{"encoder_activation": "relu", "encoder_widths": [128, 256, 512], "fusion_encoder_bias": "all", "optimizer": "muon", "learning_rate": 0.0042, "momentum": 0.85, "adamw_lr_other_params": 0.00084, "lr_schedule": "cosine", "warmup_steps": 170}
Rows from block 5 of the image encoder, named by matrix and row number. Each number is 50 + 10 x the weight over its row's rms, rounded and kept within 0 to 99. All counts start at 0. After the name is the row's rms in percent of the matrix's.
# convs1: 3x3 conv (encoder.blocks.5.convs.1.weight, 64x64x3x3), inputs 32-47, a 3x3 kernel for each
convs1.5 101:45 52 58 50 49 50 52 43 55 56 51 50 56 39 58 30 43 69 52 39 48 41 40 36 57 51 57 31 53 42 43 42 61 44 62 21 53 42 49 45 52 54 56 53 51 52 40 53 39 45 55 51 68 55 60 38 41 50 51 37 52 31 44 50 63 58 56 46 53 40 43 50 38 55 62 60 59 50 59 47 50 55 47 53 50 49 50 47 59 34 79 51 44 73 36 33 54 44 46 52 29 37 56 64 57 54 55 46 60 53 45 70 49 48 53 51 64 38 39 59 57 50 62 63 34 48 52 40 44 49 51 61 41 50 50 65 52 42 62 52 42 54 50 52
convs1.6 093:49 33 65 34 33 36 40 60 57 52 74 69 54 67 60 48 53 45 46 63 62 56 64 43 51 61 44 64 49 42 66 55 54 67 72 60 41 42 60 35 38 57 45 49 55 50 51 52 40 52 49 60 45 44 48 61 54 52 65 57 26 55 57 61 43 57 53 63 51 48 53 53 51 51 55 47 42 65 58 42 48 50 54 46 57 70 63 54 54 50 58 67 75 56 43 63 61 56 49 58 67 52 45 62 50 45 54 70 60 24 44 36 29 25 29 81 64 41 43 38 45 34 33 56 50 49 56 47 46 53 48 53 50 62 58 57 49 44 59 39 48 53 30 52
convs1.7 097:49 50 47 75 56 36 49 46 49 41 66 27 60 47 57 33 41 61 34 63 40 51 56 72 53 44 55 39 55 85 45 45 65 57 52 57 50 56 42 55 61 56 48 46 41 60 49 53 50 53 53 47 54 54 52 59 51 40 59 59 52 55 44 36 48 51 50 53 51 61 62 59 50 49 53 58 54 51 48 62 54 41 44 52 34 54 48 35 53 46 69 39 53 35 71 44 67 51 52 40 50 48 41 65 40 47 56 35 57 62 52 48 40 36 16 34 42 49 51 48 36 57 62 54 84 64 35 57 48 44 53 51 49 51 35 38 54 50 47 45 48 50 48 50
convs1.8 108:44 52 40 35 52 20 53 48 48 60 54 52 52 56 58 32 52 48 61 54 42 57 51 42 35 50 51 44 47 45 47 51 59 40 52 47 53 54 45 50 65 50 43 57 52 53 65 50 57 57 59 58 55 57 57 51 45 42 52 35 61 64 56 32 29 46 50 51 60 51 47 55 55 51 54 55 60 53 47 62 51 57 54 41 66 50 30 71 51 63 43 44 49 33 60 48 73 60 53 46 36 74 46 32 76 51 32 60 57 52 57 48 43 48 78 51 43 36 56 66 65 41 62 57 37 48 51 44 53 67 46 51 51 48 52 55 53 53 47 51 55 48 59 45
convs1.9 094:45 62 58 42 82 53 52 65 47 39 58 42 37 35 61 60 47 69 42 40 43 50 36 46 56 45 57 38 59 56 51 48 56 52 37 69 50 55 53 57 62 63 68 55 63 42 50 54 60 54 46 64 48 59 53 51 46 57 54 40 38 67 55 38 48 48 42 47 54 44 18 39 54 42 52 47 56 39 44 64 50 41 60 49 50 55 44 41 56 44 59 52 44 47 62 30 29 49 65 33 41 47 43 43 54 46 50 39 47 63 50 45 43 34 62 42 51 42 51 47 42 67 27 59 36 45 38 41 67 44 49 54 60 42 55 55 42 47 52 49 57 42 81 41
convs1.10 107:52 37 62 52 49 64 56 47 52 28 35 46 57 39 44 67 53 47 60 53 41 58 72 47 48 60 60 47 73 42 30 73 46 40 37 45 43 45 56 56 51 50 48 59 47 46 60 50 42 63 59 49 44 46 45 45 33 49 56 55 52 55 64 49 54 44 41 28 44 41 54 42 55 49 49 38 60 46 44 53 66 40 60 54 55 49 56 56 66 38 44 42 49 74 61 47 47 41 40 48 53 55 40 40 52 56 59 53 57 43 58 64 45 52 70 55 53 54 41 36 47 53 40 37 47 60 47 50 47 65 38 55 55 56 46 48 42 49 51 38 61 46 42 56
convs1.11 098:47 63 59 33 60 51 60 49 45 29 61 61 54 36 55 64 41 53 43 60 53 42 55 47 45 57 50 54 42 56 56 45 43 32 41 62 49 46 47 50 49 54 60 64 50 53 41 47 41 56 43 40 42 71 46 62 36 41 61 76 57 63 46 47 52 53 69 47 45 40 46 43 45 50 62 49 48 76 47 57 38 51 47 44 43 54 57 62 59 61 44 46 52 47 40 55 58 53 52 34 44 41 36 35 55 36 48 40 51 63 48 38 61 44 52 43 34 62 51 61 53 48 45 50 46 47 48 51 44 47 36 48 55 48 51 60 40 42 54 49 44 39 37 52
convs1.12 097:40 53 55 55 48 58 45 44 75 55 77 36 57 64 57 44 54 23 52 48 48 71 44 40 73 55 44 67 49 40 48 35 23 73 65 56 51 42 50 44 50 40 49 51 46 46 38 52 42 43 55 43 49 59 40 52 52 62 53 60 55 48 42 57 51 49 46 52 49 50 51 60 54 64 42 50 47 54 56 40 47 53 50 43 58 67 35 62 53 38 63 49 91 52 47 75 47 47 34 45 51 56 68 48 44 50 51 51 29 42 40 27 64 51 40 46 40 41 74 52 46 40 35 50 66 51 46 58 50 56 52 46 41 65 54 64 42 57 62 53 41 39 54 29
convs1.13 117:17 68 67 45 29 58 66 43 54 57 44 59 42 57 42 40 52 47 43 28 47 38 42 48 41 62 51 45 41 43 65 45 39 58 53 52 52 52 56 47 45 46 47 48 41 63 58 53 49 47 46 49 55 49 52 46 37 36 46 78 41 48 52 50 59 57 74 62 43 49 45 52 49 46 41 53 50 53 51 49 44 39 44 49 49 46 72 38 54 50 41 27 56 38 35 69 56 32 59 68 65 58 53 45 36 40 56 48 32 91 99 42 53 56 75 42 42 40 46 52 44 54 56 39 53 45 60 51 46 51 50 41 41 48 47 42 42 48 48 48 46 48 56 54
convs1.14 105:43 40 60 64 50 63 69 53 59 52 34 33 54 49 29 45 47 33 52 62 48 44 50 58 50 44 56 68 51 65 49 44 58 60 49 35 51 47 51 50 43 40 31 54 57 45 55 42 45 49 47 48 58 54 50 61 48 65 53 44 55 43 55 48 44 55 55 48 43 63 43 33 56 51 47 37 61 50 48 45 43 54 55 51 44 38 46 55 46 36 48 54 48 44 58 70 27 41 83 40 60 43 62 45 33 55 58 38 56 33 67 58 57 72 62 83 44 63 52 57 39 34 89 65 57 41 53 51 49 57 47 44 53 50 52 47 47 41 57 43 43 51 45 60
convs1.15 104:46 44 50 60 40 31 48 59 46 62 67 61 65 61 31 52 39 64 68 52 45 60 43 44 45 63 36 31 48 36 29 51 34 40 58 55 43 48 61 49 53 49 53 60 52 68 45 38 50 48 52 60 58 51 46 50 51 74 43 46 51 53 30 41 57 42 55 49 29 52 50 63 51 49 47 49 64 45 48 50 51 39 47 50 43 42 58 46 37 38 50 33 40 76 39 54 64 60 43 61 64 57 51 50 51 57 51 49 46 62 76 58 48 44 52 63 48 61 47 57 46 51 44 49 51 49 44 40 56 35 50 54 58 59 60 59 49 50 58 47 40 49 42 55
convs1.16 096:41 43 56 55 25 73 68 48 23 63 28 31 61 59 34 48 68 66 51 54 36 51 69 46 46 63 61 41 46 61 41 32 49 27 53 37 53 45 48 64 43 41 57 51 42 46 51 54 39 67 57 45 49 39 62 49 41 51 61 36 47 61 54 44 45 41 52 55 52 40 61 62 51 56 55 45 45 54 45 41 57 39 35 38 38 42 30 50 63 43 66 50 54 41 53 38 52 52 52 48 40 48 72 38 40 66 42 73 31 43 65 66 42 86 86 56 44 55 47 49 32 38 54 52 37 31 50 43 47 51 48 42 40 44 57 57 61 44 60 53 53 50 38 50
convs1.17 109:59 34 53 29 67 72 26 48 36 49 35 48 47 41 44 56 62 35 54 41 42 68 36 39 62 46 43 40 51 35 43 59 35 43 60 42 59 39 50 50 45 49 41 44 45 46 60 49 69 49 39 52 43 54 63 57 39 31 53 56 34 64 71 53 55 57 38 61 59 53 49 37 47 46 50 41 50 47 46 61 45 57 49 41 44 48 56 40 58 56 62 59 48 50 42 55 41 67 75 44 58 55 48 54 41 59 58 56 46 26 77 45 71 90 39 40 44 52 41 31 51 37 52 44 71 57 54 60 40 44 41 43 44 40 53 44 47 48 43 52 45 46 43 38
convs1.18 107:54 38 47 64 27 40 41 66 43 48 51 49 46 67 34 41 55 43 38 58 52 45 66 41 47 44 27 40 45 45 19 56 95 46 74 48 39 44 52 37 45 57 44 44 52 44 45 43 36 48 50 46 47 52 45 45 62 66 62 44 56 46 51 55 55 48 50 62 57 41 61 51 53 56 45 49 48 54 48 56 50 51 52 53 58 59 59 54 52 34 47 48 67 57 57 38 60 58 47 63 58 61 68 59 36 50 60 53 56 46 37 57 34 36 32 46 60 44 61 43 44 45 65 49 49 49 52 60 57 52 45 57 50 48 59 60 52 57 54 48 54 57 59 68
convs1.19 092:48 44 52 65 50 58 50 62 55 53 62 62 63 44 44 63 50 43 62 51 47 44 52 37 50 42 52 52 29 36 86 37 58 61 31 36 54 48 51 61 43 54 45 39 50 42 49 54 39 49 46 62 63 47 39 54 54 40 43 60 42 50 46 54 45 53 54 46 45 59 48 58 55 48 49 61 59 55 51 60 35 31 30 33 43 37 49 44 70 67 64 55 63 58 35 72 52 54 64 57 51 53 57 54 54 50 47 47 64 45 66 55 60 70 70 70 46 58 55 40 61 65 46 33 45 47 53 53 46 68 41 52 60 41 48 40 56 43 51 62 55 33 38 51
convs1.20 092:51 55 52 33 53 58 51 48 43 36 40 50 55 28 56 66 69 73 62 56 53 60 43 57 42 53 51 43 58 53 43 89 38 61 36 39 55 43 37 53 48 46 65 44 50 55 39 45 41 44 37 47 55 51 40 31 50 65 41 46 50 31 47 56 46 43 49 64 53 57 52 44 50 52 54 43 59 34 48 51 44 49 44 54 45 39 46 56 31 46 45 38 43 64 48 38 59 46 57 55 50 49 69 65 76 50 55 57 65 60 44 40 69 49 51 69 64 51 47 33 62 62 35 58 62 58 47 58 44 66 56 51 53 45 48 36 50 48 57 64 42 44 73 48
convs1.21 122:56 49 61 41 58 53 48 40 69 41 46 29 45 46 25 66 36 48 35 42 37 35 45 45 53 50 39 66 56 69 73 34 65 56 67 38 54 48 55 51 44 54 55 48 57 43 50 45 52 44 53 59 45 47 38 55 47 25 69 34 39 34 52 43 51 47 45 49 48 53 62 49 54 47 46 54 50 50 47 57 57 41 44 67 37 36 55 47 40 49 53 78 54 41 76 61 26 65 58 46 54 46 62 74 29 56 48 40 59 40 52 48 50 39 51 37 60 49 31 41 48 34 56 39 43 53 49 63 49 62 59 50 53 52 53 49 52 51 51 49 47 40 54 48
convs1.22 105:52 52 49 53 53 39 50 45 36 60 57 62 51 40 54 32 45 45 56 45 45 53 42 41 56 61 57 40 60 37 49 47 33 40 36 56 46 68 44 50 48 53 60 44 53 44 48 54 40 54 62 48 42 43 66 48 47 64 47 50 40 59 38 50 46 48 49 57 49 52 49 41 55 48 44 54 69 34 41 46 48 63 59 36 58 51 43 48 38 41 52 55 49 63 45 99 45 38 71 49 46 52 51 40 67 54 49 49 48 56 48 40 55 46 54 37 55 39 46 38 09 45 56 38 61 43 41 51 61 44 59 43 50 40 51 37 52 49 32 52 46 44 45 50
convs1.23 123:75 51 51 56 58 33 40 70 36 39 32 59 55 34 57 56 43 64 47 40 38 51 44 39 59 54 42 45 97 47 42 65 58 52 47 70 49 68 46 44 62 51 49 57 50 49 51 46 47 44 49 44 46 43 52 26 50 56 51 53 42 72 50 43 53 57 44 54 61 49 39 62 46 61 44 50 48 34 52 53 42 51 59 38 45 56 52 37 44 50 57 36 57 56 54 54 30 57 48 48 43 73 53 35 58 60 55 47 53 47 48 36 50 39 36 58 42 52 83 58 44 55 23 47 39 42 51 48 62 52 46 59 62 50 51 54 49 47 45 59 48 51 56 51
convs1.24 098:55 47 45 54 46 43 41 61 51 47 53 41 58 66 52 49 34 36 49 49 52 28 53 46 54 42 54 68 51 36 53 43 53 47 50 44 57 59 49 47 46 61 48 39 38 41 69 67 47 39 57 56 46 55 47 38 46 38 48 66 41 46 72 56 53 40 51 50 64 40 39 39 50 46 52 58 48 76 50 45 49 41 42 50 46 47 45 58 57 63 66 42 43 39 57 28 58 61 62 60 50 40 63 44 33 44 42 46 68 57 42 73 58 55 51 43 54 40 48 49 67 46 50 57 44 52 54 44 44 54 51 43 55 58 49 46 57 65 40 80 61 30 59 43
convs1.25 090:39 37 58 41 57 62 46 32 41 47 53 48 58 55 54 69 51 72 61 39 29 51 39 51 35 38 70 55 51 33 52 45 40 56 41 45 52 47 62 58 61 49 52 49 54 49 54 48 68 49 38 54 51 55 49 46 52 37 34 63 59 36 40 44 49 74 34 50 50 65 65 50 63 50 45 40 47 62 47 54 55 49 46 54 33 52 49 48 34 52 51 54 53 58 42 71 56 42 47 47 46 40 56 38 52 49 68 57 66 30 55 38 87 77 38 30 41 58 52 32 47 41 72 41 63 62 49 50 54 59 56 60 63 58 53 49 44 50 50 37 39 49 47 48
convs1.26 094:54 54 56 50 47 77 48 78 54 63 43 31 60 73 29 63 38 36 59 44 55 70 63 50 55 50 60 73 55 50 59 60 58 54 51 43 53 55 53 67 56 67 37 47 46 42 56 52 53 56 49 54 53 52 35 54 50 72 45 52 52 41 39 50 44 44 43 48 30 53 62 40 56 46 43 54 45 49 47 52 54 66 62 60 58 45 46 40 51 61 42 51 43 52 34 40 47 48 51 54 66 47 52 69 37 46 43 37 56 42 55 47 58 65 46 68 49 45 46 52 48 43 48 40 48 50 52 55 45 56 61 55 41 47 60 52 52 63 49 47 49 42 43 43
convs1.27 088:45 76 26 31 51 54 36 56 92 44 53 65 52 64 51 69 79 53 65 56 75 46 42 55 58 60 38 59 30 53 67 67 46 43 47 44 50 46 47 55 47 48 52 42 55 44 41 62 57 48 55 39 58 48 60 54 59 50 48 58 74 40 51 40 43 34 54 31 39 36 50 34 46 56 52 34 59 48 41 50 58 48 46 56 53 48 74 56 36 49 44 72 35 56 36 50 49 41 22 34 47 47 54 59 48 55 64 50 45 25 38 19 48 45 26 66 76 36 32 56 43 53 65 35 45 60 65 45 55 58 58 44 52 59 53 36 32 42 40 43 52 44 39 44
convs1.28 094:41 53 34 62 55 46 42 21 37 53 45 61 33 65 57 62 43 49 39 45 61 42 44 55 65 33 55 43 48 57 49 46 48 47 59 52 48 41 47 40 42 65 63 49 49 35 45 57 52 50 54 53 53 50 27 56 41 44 40 49 44 56 57 70 48 37 43 39 51 45 43 51 60 64 69 51 52 48 50 58 54 60 54 56 50 45 58 42 50 54 28 57 44 60 61 62 42 42 56 54 47 50 41 24 51 47 50 45 42 58 25 85 44 56 33 44 37 61 78 87 83 56 47 50 46 62 42 39 54 36 40 63 53 49 42 46 44 53 37 57 49 57 47 37
convs1.29 122:58 57 33 27 99 33 44 60 50 42 43 62 64 35 62 53 51 56 40 49 59 35 50 67 37 49 57 37 57 48 31 39 84 57 45 53 47 57 42 36 52 58 55 65 64 46 48 49 56 53 51 52 51 49 56 37 46 55 60 48 44 46 40 47 51 46 56 43 51 51 58 46 49 42 48 57 38 52 52 57 38 52 44 44 37 43 63 39 32 65 60 47 40 45 62 45 57 59 45 56 51 61 60 37 46 50 55 53 43 73 41 37 96 27 45 55 54 38 38 42 38 54 64 45 46 38 57 59 52 52 52 53 50 46 54 49 38 54 55 32 42 52 46 42
convs1.30 087:70 72 62 67 61 52 58 55 57 51 54 46 26 41 40 41 52 56 44 46 71 50 40 56 53 44 47 49 42 45 47 70 61 59 78 67 49 48 48 52 58 51 46 53 51 48 52 49 47 61 53 56 50 46 52 57 55 60 51 44 66 53 52 68 55 41 55 60 50 67 72 55 39 43 45 33 40 49 46 64 56 49 55 56 64 58 53 58 45 58 69 42 28 57 41 33 64 55 51 56 48 51 47 51 47 43 56 62 55 56 51 50 37 51 40 41 38 51 49 51 45 47 43 55 62 52 52 41 36 53 49 60 44 54 53 57 58 65 45 41 66 54 51 70
convs1.31 097:49 43 56 41 26 48 46 44 53 28 45 64 38 49 79 55 58 39 50 52 58 46 39 64 49 44 49 63 63 43 53 55 40 62 41 46 49 45 47 52 40 35 36 43 44 48 47 36 62 55 46 46 45 44 47 41 66 40 35 61 58 54 61 60 51 42 53 44 44 67 54 53 61 45 58 42 55 50 54 53 55 58 51 53 74 55 70 44 61 65 54 70 61 49 45 40 43 35 39 54 49 51 50 29 47 61 56 49 45 44 41 38 47 34 39 40 43 89 59 29 47 42 38 45 45 50 47 47 40 45 50 45 46 46 51 53 36 53 70 74 45 48 60 54
convs1.32 103:47 45 53 67 50 56 67 56 57 63 58 58 60 35 61 62 56 23 65 52 49 56 53 47 70 54 24 45 65 54 58 69 59 38 56 16 44 45 63 52 59 51 52 55 40 49 54 47 54 50 49 48 59 54 56 49 46 69 60 39 64 40 38 57 55 46 49 58 55 35 31 45 56 55 44 56 40 51 56 47 49 62 53 38 71 75 48 36 50 42 50 43 50 56 54 27 61 33 46 59 53 51 46 59 47 44 53 46 52 47 44 62 48 55 52 57 70 49 72 42 57 55 43 52 52 68 56 47 53 55 61 47 51 54 41 54 62 38 47 51 49 60 35 44
convs1.33 092:54 48 64 81 50 54 64 65 32 59 60 39 63 44 29 52 37 49 39 52 28 67 49 46 55 59 45 73 55 52 49 60 50 56 60 63 52 61 51 49 51 51 44 52 37 51 54 56 50 61 49 48 52 58 39 55 56 68 55 50 64 63 50 51 59 59 49 56 48 43 40 51 40 51 42 39 53 56 51 41 49 53 63 44 59 61 43 55 63 47 32 46 64 48 52 71 48 85 62 51 46 57 42 47 44 46 50 45 56 35 58 62 51 41 54 47 26 43 57 65 43 59 65 64 58 55 43 52 42 43 36 46 45 47 46 51 36 62 60 40 69 56 43 59
convs1.34 100:56 52 64 51 42 63 44 42 63 65 66 39 54 62 51 48 59 45 61 67 60 54 70 69 52 54 43 57 39 36 60 55 57 72 67 51 53 40 45 55 49 51 38 49 49 46 54 52 50 40 47 47 50 51 45 57 56 56 58 52 42 41 54 53 48 50 57 56 53 68 47 48 53 45 53 51 54 55 49 45 54 45 38 47 51 63 54 50 60 54 52 50 28 54 73 35 51 49 54 58 60 56 51 42 35 59 65 70 48 45 55 47 49 50 51 41 67 60 49 53 56 30 50 46 48 43 52 57 47 52 53 55 44 63 54 54 47 41 59 36 45 61 55 57
convs1.35 087:52 48 54 44 46 50 42 50 51 42 47 56 45 45 35 52 45 47 46 55 53 59 40 51 37 48 50 34 39 40 45 30 35 44 23 40 52 46 56 52 59 44 59 34 45 57 54 52 42 54 44 50 50 49 49 53 39 46 65 43 46 59 38 50 46 69 40 48 56 46 43 61 64 32 58 47 59 46 51 44 46 39 50 45 41 68 52 48 52 46 33 42 35 50 45 65 46 42 66 50 39 49 51 50 49 66 43 55 54 61 45 36 43 46 32 55 52 55 55 46 63 41 57 35 68 53 60 37 52 54 47 30 53 40 43 54 66 64 50 55 72 48 60 64
convs1.36 091:65 60 53 70 60 31 39 65 49 35 45 56 43 75 52 57 41 42 40 59 62 22 65 70 38 48 55 67 59 44 62 38 56 70 41 58 61 47 45 55 56 44 56 52 51 53 57 39 49 34 46 52 44 55 48 55 55 46 43 31 51 59 45 38 32 49 33 49 49 61 39 56 40 51 50 60 53 55 46 57 42 55 32 40 59 53 43 59 49 51 49 61 48 40 42 45 45 50 33 43 47 47 45 51 42 67 32 33 64 55 65 70 66 38 51 70 39 43 53 41 62 50 54 54 57 55 60 50 56 47 52 51 60 50 48 29 47 59 41 61 50 38 48 41
convs1.37 107:31 47 46 25 49 52 39 46 43 64 62 41 50 55 29 31 53 46 65 36 31 53 49 45 56 36 61 53 36 48 53 42 37 52 46 46 35 49 59 32 51 50 53 50 47 53 45 62 49 41 58 51 56 50 54 36 51 54 63 30 61 58 31 62 50 59 54 48 60 49 45 59 44 61 49 41 74 53 53 45 57 47 42 54 44 51 34 46 52 22 49 40 73 46 43 78 53 45 77 37 54 48 45 33 41 48 57 43 40 41 46 29 23 41 40 49 44 53 48 39 54 59 56 54 52 38 51 43 53 44 39 47 46 50 49 58 55 50 76 43 49 70 50 56
convs1.38 092:25 51 32 39 48 40 51 49 39 51 49 55 45 49 51 34 68 54 29 65 63 23 57 49 37 59 44 52 65 65 33 50 71 41 50 64 51 48 52 65 48 57 50 53 58 60 48 51 47 49 51 51 50 60 44 49 51 43 48 46 54 70 44 46 45 52 40 37 49 40 45 43 44 48 43 62 56 50 48 53 42 33 45 74 39 55 80 33 61 60 42 58 48 51 57 36 64 37 34 43 39 42 39 58 46 52 47 49 42 46 60 53 37 43 51 41 50 60 58 50 49 50 51 53 47 53 44 46 50 56 48 52 52 49 49 59 65 49 74 64 55 72 62 52
convs1.39 104:48 99 44 39 72 51 55 28 66 46 35 57 54 41 63 46 40 61 58 42 64 52 45 46 51 58 57 45 31 77 51 35 53 61 64 49 45 58 59 43 49 58 54 54 46 60 43 48 25 44 45 49 54 45 62 50 45 40 63 52 43 39 49 52 51 53 61 41 59 39 47 54 52 44 58 42 55 37 40 44 50 48 57 54 53 59 48 52 48 37 37 68 40 39 74 53 52 31 55 41 33 42 55 44 58 48 45 62 34 99 32 39 64 50 40 61 58 58 38 48 50 69 37 49 55 39 47 49 54 43 36 45 49 50 41 46 39 44 43 49 40 43 51 49
convs1.40 090:65 52 57 39 56 52 45 46 31 43 52 58 58 48 35 65 48 46 51 42 34 60 49 54 37 59 48 51 84 35 53 65 70 42 56 50 49 54 46 52 49 33 46 61 51 63 54 51 44 50 35 52 36 42 38 41 57 63 39 52 52 39 47 55 58 54 49 62 58 56 40 37 46 55 56 41 47 64 50 64 49 44 62 52 54 50 63 45 32 46 47 40 56 48 55 58 53 39 55 38 47 49 54 36 36 52 42 62 65 66 47 40 54 55 77 53 46 58 42 62 60 72 43 47 50 69 39 52 47 49 49 45 52 45 50 58 50 58 57 45 62 52 59 52
convs1.41 107:54 52 51 46 54 37 49 36 51 59 63 70 65 29 43 49 41 53 61 69 62 43 22 46 38 55 45 52 57 46 50 42 31 40 43 46 58 57 49 47 47 43 44 57 43 53 49 49 47 51 47 54 43 53 71 63 55 42 36 50 48 54 65 51 50 59 49 60 57 70 41 37 41 53 47 58 51 45 65 48 48 70 49 52 45 50 61 50 41 49 55 38 31 52 27 56 41 75 48 44 61 41 39 38 45 41 52 37 52 50 72 37 71 30 50 45 40 39 35 56 49 69 71 39 59 32 59 54 49 43 45 57 54 55 59 43 49 47 51 52 45 57 60 48
convs1.42 082:65 59 53 60 49 57 64 53 47 52 57 64 44 71 41 59 47 34 66 53 52 60 44 62 43 51 54 51 61 54 67 34 49 40 42 54 58 56 47 41 42 54 55 37 41 40 39 52 55 37 49 35 52 45 53 44 59 51 52 49 59 62 59 58 54 50 42 56 46 39 34 48 51 34 51 54 46 42 51 47 46 62 59 51 51 67 43 45 63 46 37 40 44 36 37 45 32 42 50 51 47 39 48 31 41 55 29 64 47 54 43 25 62 46 45 48 47 55 50 62 35 67 50 58 58 43 34 57 41 36 49 39 40 48 51 43 58 56 39 42 43 54 64 39
convs1.43 101:38 44 50 50 27 44 65 49 48 43 38 54 72 36 59 58 46 42 40 45 52 43 62 66 44 54 47 48 43 42 40 68 58 28 41 44 44 49 43 52 45 43 47 47 43 62 51 48 58 48 60 37 40 62 61 56 49 55 51 64 57 44 65 39 48 53 53 41 39 44 45 56 47 52 43 53 38 37 49 51 55 56 45 61 61 36 37 54 57 51 51 58 48 57 48 54 54 55 49 35 58 54 41 46 77 54 37 62 50 26 48 52 32 29 57 48 43 59 50 52 75 43 33 52 55 43 51 46 52 50 50 63 43 42 44 42 68 44 40 62 56 43 44 56
convs1.44 083:45 31 40 65 49 51 57 61 63 46 59 52 49 66 44 47 42 45 46 64 49 53 70 55 43 37 50 53 31 65 51 41 40 74 51 45 50 41 34 51 57 44 53 56 49 49 43 47 40 45 45 62 53 56 54 58 47 56 53 44 45 48 50 66 61 46 50 47 45 47 53 54 46 44 43 57 55 67 48 45 61 66 70 50 65 65 31 52 49 53 48 56 51 42 59 57 54 47 53 66 64 55 48 48 44 62 57 64 48 49 42 70 31 59 51 53 54 66 62 47 72 54 72 54 44 46 50 48 54 49 59 49 53 54 49 60 50 56 53 48 62 51 51 57
convs1.45 087:46 47 38 51 37 71 45 40 75 67 36 38 51 30 55 56 54 47 58 45 52 58 54 64 59 50 61 59 56 38 50 44 43 76 61 38 33 46 49 53 38 48 62 37 45 54 40 52 57 41 47 49 49 43 46 32 47 47 73 56 48 43 62 55 61 48 48 41 50 38 51 45 38 45 34 27 50 39 46 41 64 48 45 77 47 57 53 65 46 52 69 62 43 52 50 54 44 49 66 53 52 50 59 50 59 43 54 58 40 47 31 57 46 50 50 47 54 39 61 61 32 37 55 41 38 45 44 45 53 44 49 39 63 61 50 61 65 56 44 50 59 47 56 62
convs1.46 110:41 50 49 58 61 55 40 42 49 41 34 67 47 45 69 70 53 35 47 40 58 49 49 66 55 61 51 54 65 50 54 60 51 53 55 67 48 48 44 54 57 54 41 47 50 54 57 46 80 65 47 37 38 37 49 41 52 43 49 56 67 30 56 38 43 52 53 44 39 67 72 51 52 46 50 49 56 50 54 56 50 50 45 47 40 44 56 59 44 63 43 59 60 53 49 51 50 52 35 57 38 65 35 58 64 36 63 67 32 54 51 56 60 62 34 62 45 47 39 37 58 50 50 51 54 62 52 56 52 52 50 58 41 57 51 54 53 67 39 61 63 50 44 39
convs1.47 103:35 55 46 20 52 45 53 44 33 44 50 78 39 41 62 46 61 55 49 35 67 62 39 60 55 31 36 45 42 47 48 59 47 61 67 61 50 58 49 46 70 36 57 60 51 46 46 53 47 41 50 58 52 47 39 45 70 40 46 50 38 44 42 48 49 46 66 36 51 41 48 60 52 51 58 57 43 46 51 36 53 57 53 57 59 52 46 48 51 39 20 34 65 24 56 65 42 69 48 65 54 59 57 49 51 41 41 60 23 97 35 41 91 46 65 52 40 46 64 39 53 46 35 54 48 51 59 44 66 58 45 49 60 50 57 54 57 43 46 42 47 51 47 55
convs1.48 122:57 55 51 79 49 60 56 70 62 74 28 27 45 54 17 46 44 57 55 67 40 49 53 42 54 43 36 41 44 74 56 56 68 74 46 55 43 39 55 55 52 51 56 53 56 46 56 42 52 53 49 45 47 52 48 49 39 51 28 28 47 48 47 50 50 51 50 55 49 48 47 50 49 52 63 50 49 59 53 42 53 42 41 72 58 38 53 63 53 54 54 57 35 59 44 40 40 55 44 55 56 53 46 58 35 43 45 53 53 46 50 66 50 63 46 42 52 49 45 87 48 49 93 56 51 45 50 44 54 46 53 46 52 51 55 48 46 50 45 48 45 59 53 52
convs1.49 090:37 37 43 52 39 38 40 38 48 60 45 68 43 57 61 32 48 60 36 41 55 47 67 52 49 51 35 55 20 49 42 22 50 65 41 47 64 50 47 47 42 52 49 50 50 45 56 53 57 56 59 45 56 50 51 41 44 45 56 57 50 44 49 48 50 41 61 55 38 48 57 47 63 46 50 52 44 42 56 45 46 43 48 53 38 54 66 39 59 52 44 49 40 41 55 54 54 61 43 47 67 57 63 47 56 53 50 52 25 30 53 42 24 43 39 34 52 62 77 59 51 56 61 55 55 42 48 53 48 47 50 49 52 41 52 48 58 65 44 77 56 62 69 55
convs1.50 092:52 54 51 44 38 56 42 48 54 59 53 49 52 49 64 56 56 59 41 42 55 40 48 64 49 64 44 45 25 44 52 58 53 24 51 17 51 40 45 49 39 44 49 38 44 48 42 47 49 44 46 53 52 44 47 55 45 49 41 49 47 29 51 53 54 57 51 60 45 65 62 58 58 47 44 43 39 69 53 45 54 49 38 45 70 38 34 53 46 51 43 60 48 44 62 49 49 54 29 51 58 50 50 67 53 46 57 54 47 58 40 49 21 36 57 38 47 49 51 50 48 43 60 56 44 55 50 52 45 47 50 41 42 39 46 52 52 31 46 61 52 51 37 53
convs1.51 106:40 50 50 41 47 47 65 72 44 67 48 44 65 43 54 59 56 67 40 43 61 62 55 64 46 43 52 46 44 49 53 74 48 41 22 43 42 46 51 59 55 42 56 52 50 53 50 45 48 65 53 58 63 49 58 50 60 63 34 48 50 52 62 50 43 48 54 57 56 40 41 34 45 45 49 59 50 52 42 40 52 58 53 61 42 43 46 35 32 76 39 55 56 50 36 43 69 69 33 45 51 50 46 63 48 49 34 34 41 51 56 42 51 49 84 98 61 45 51 42 43 83 51 39 43 44 51 53 45 46 57 51 57 50 50 49 46 48 43 41 40 39 44 53
convs1.52 099:51 60 49 56 42 42 47 39 41 50 57 45 57 58 72 32 45 47 36 42 54 58 43 49 50 63 48 32 31 47 44 42 46 42 55 46 56 59 48 41 54 54 43 48 53 49 37 48 46 41 46 47 51 50 44 48 66 69 41 32 49 55 40 46 46 39 56 38 50 60 54 61 42 58 53 58 45 43 57 58 40 52 53 45 58 41 32 54 63 49 43 40 64 47 66 28 60 43 41 51 41 49 57 70 55 44 43 42 64 71 50 54 70 58 35 36 65 47 53 54 49 44 30 55 49 52 49 43 54 44 52 53 33 50 55 52 51 44 51 67 35 33 44 53
convs1.53 114:40 34 35 41 66 47 47 56 40 48 56 69 41 53 53 45 56 36 58 54 62 51 43 46 44 47 61 67 61 67 30 34 48 49 34 50 52 52 47 41 54 54 49 35 54 46 44 46 50 55 48 47 46 49 69 57 60 47 37 44 68 50 52 48 54 55 23 46 37 48 52 41 45 47 47 45 33 49 55 63 47 63 46 41 44 33 44 44 49 72 39 61 61 43 45 49 54 63 49 51 67 53 39 43 46 45 45 28 33 22 17 69 89 77 22 43 46 41 48 48 43 51 39 36 45 63 55 59 57 50 51 55 47 46 36 54 54 45 42 23 43 44 55 50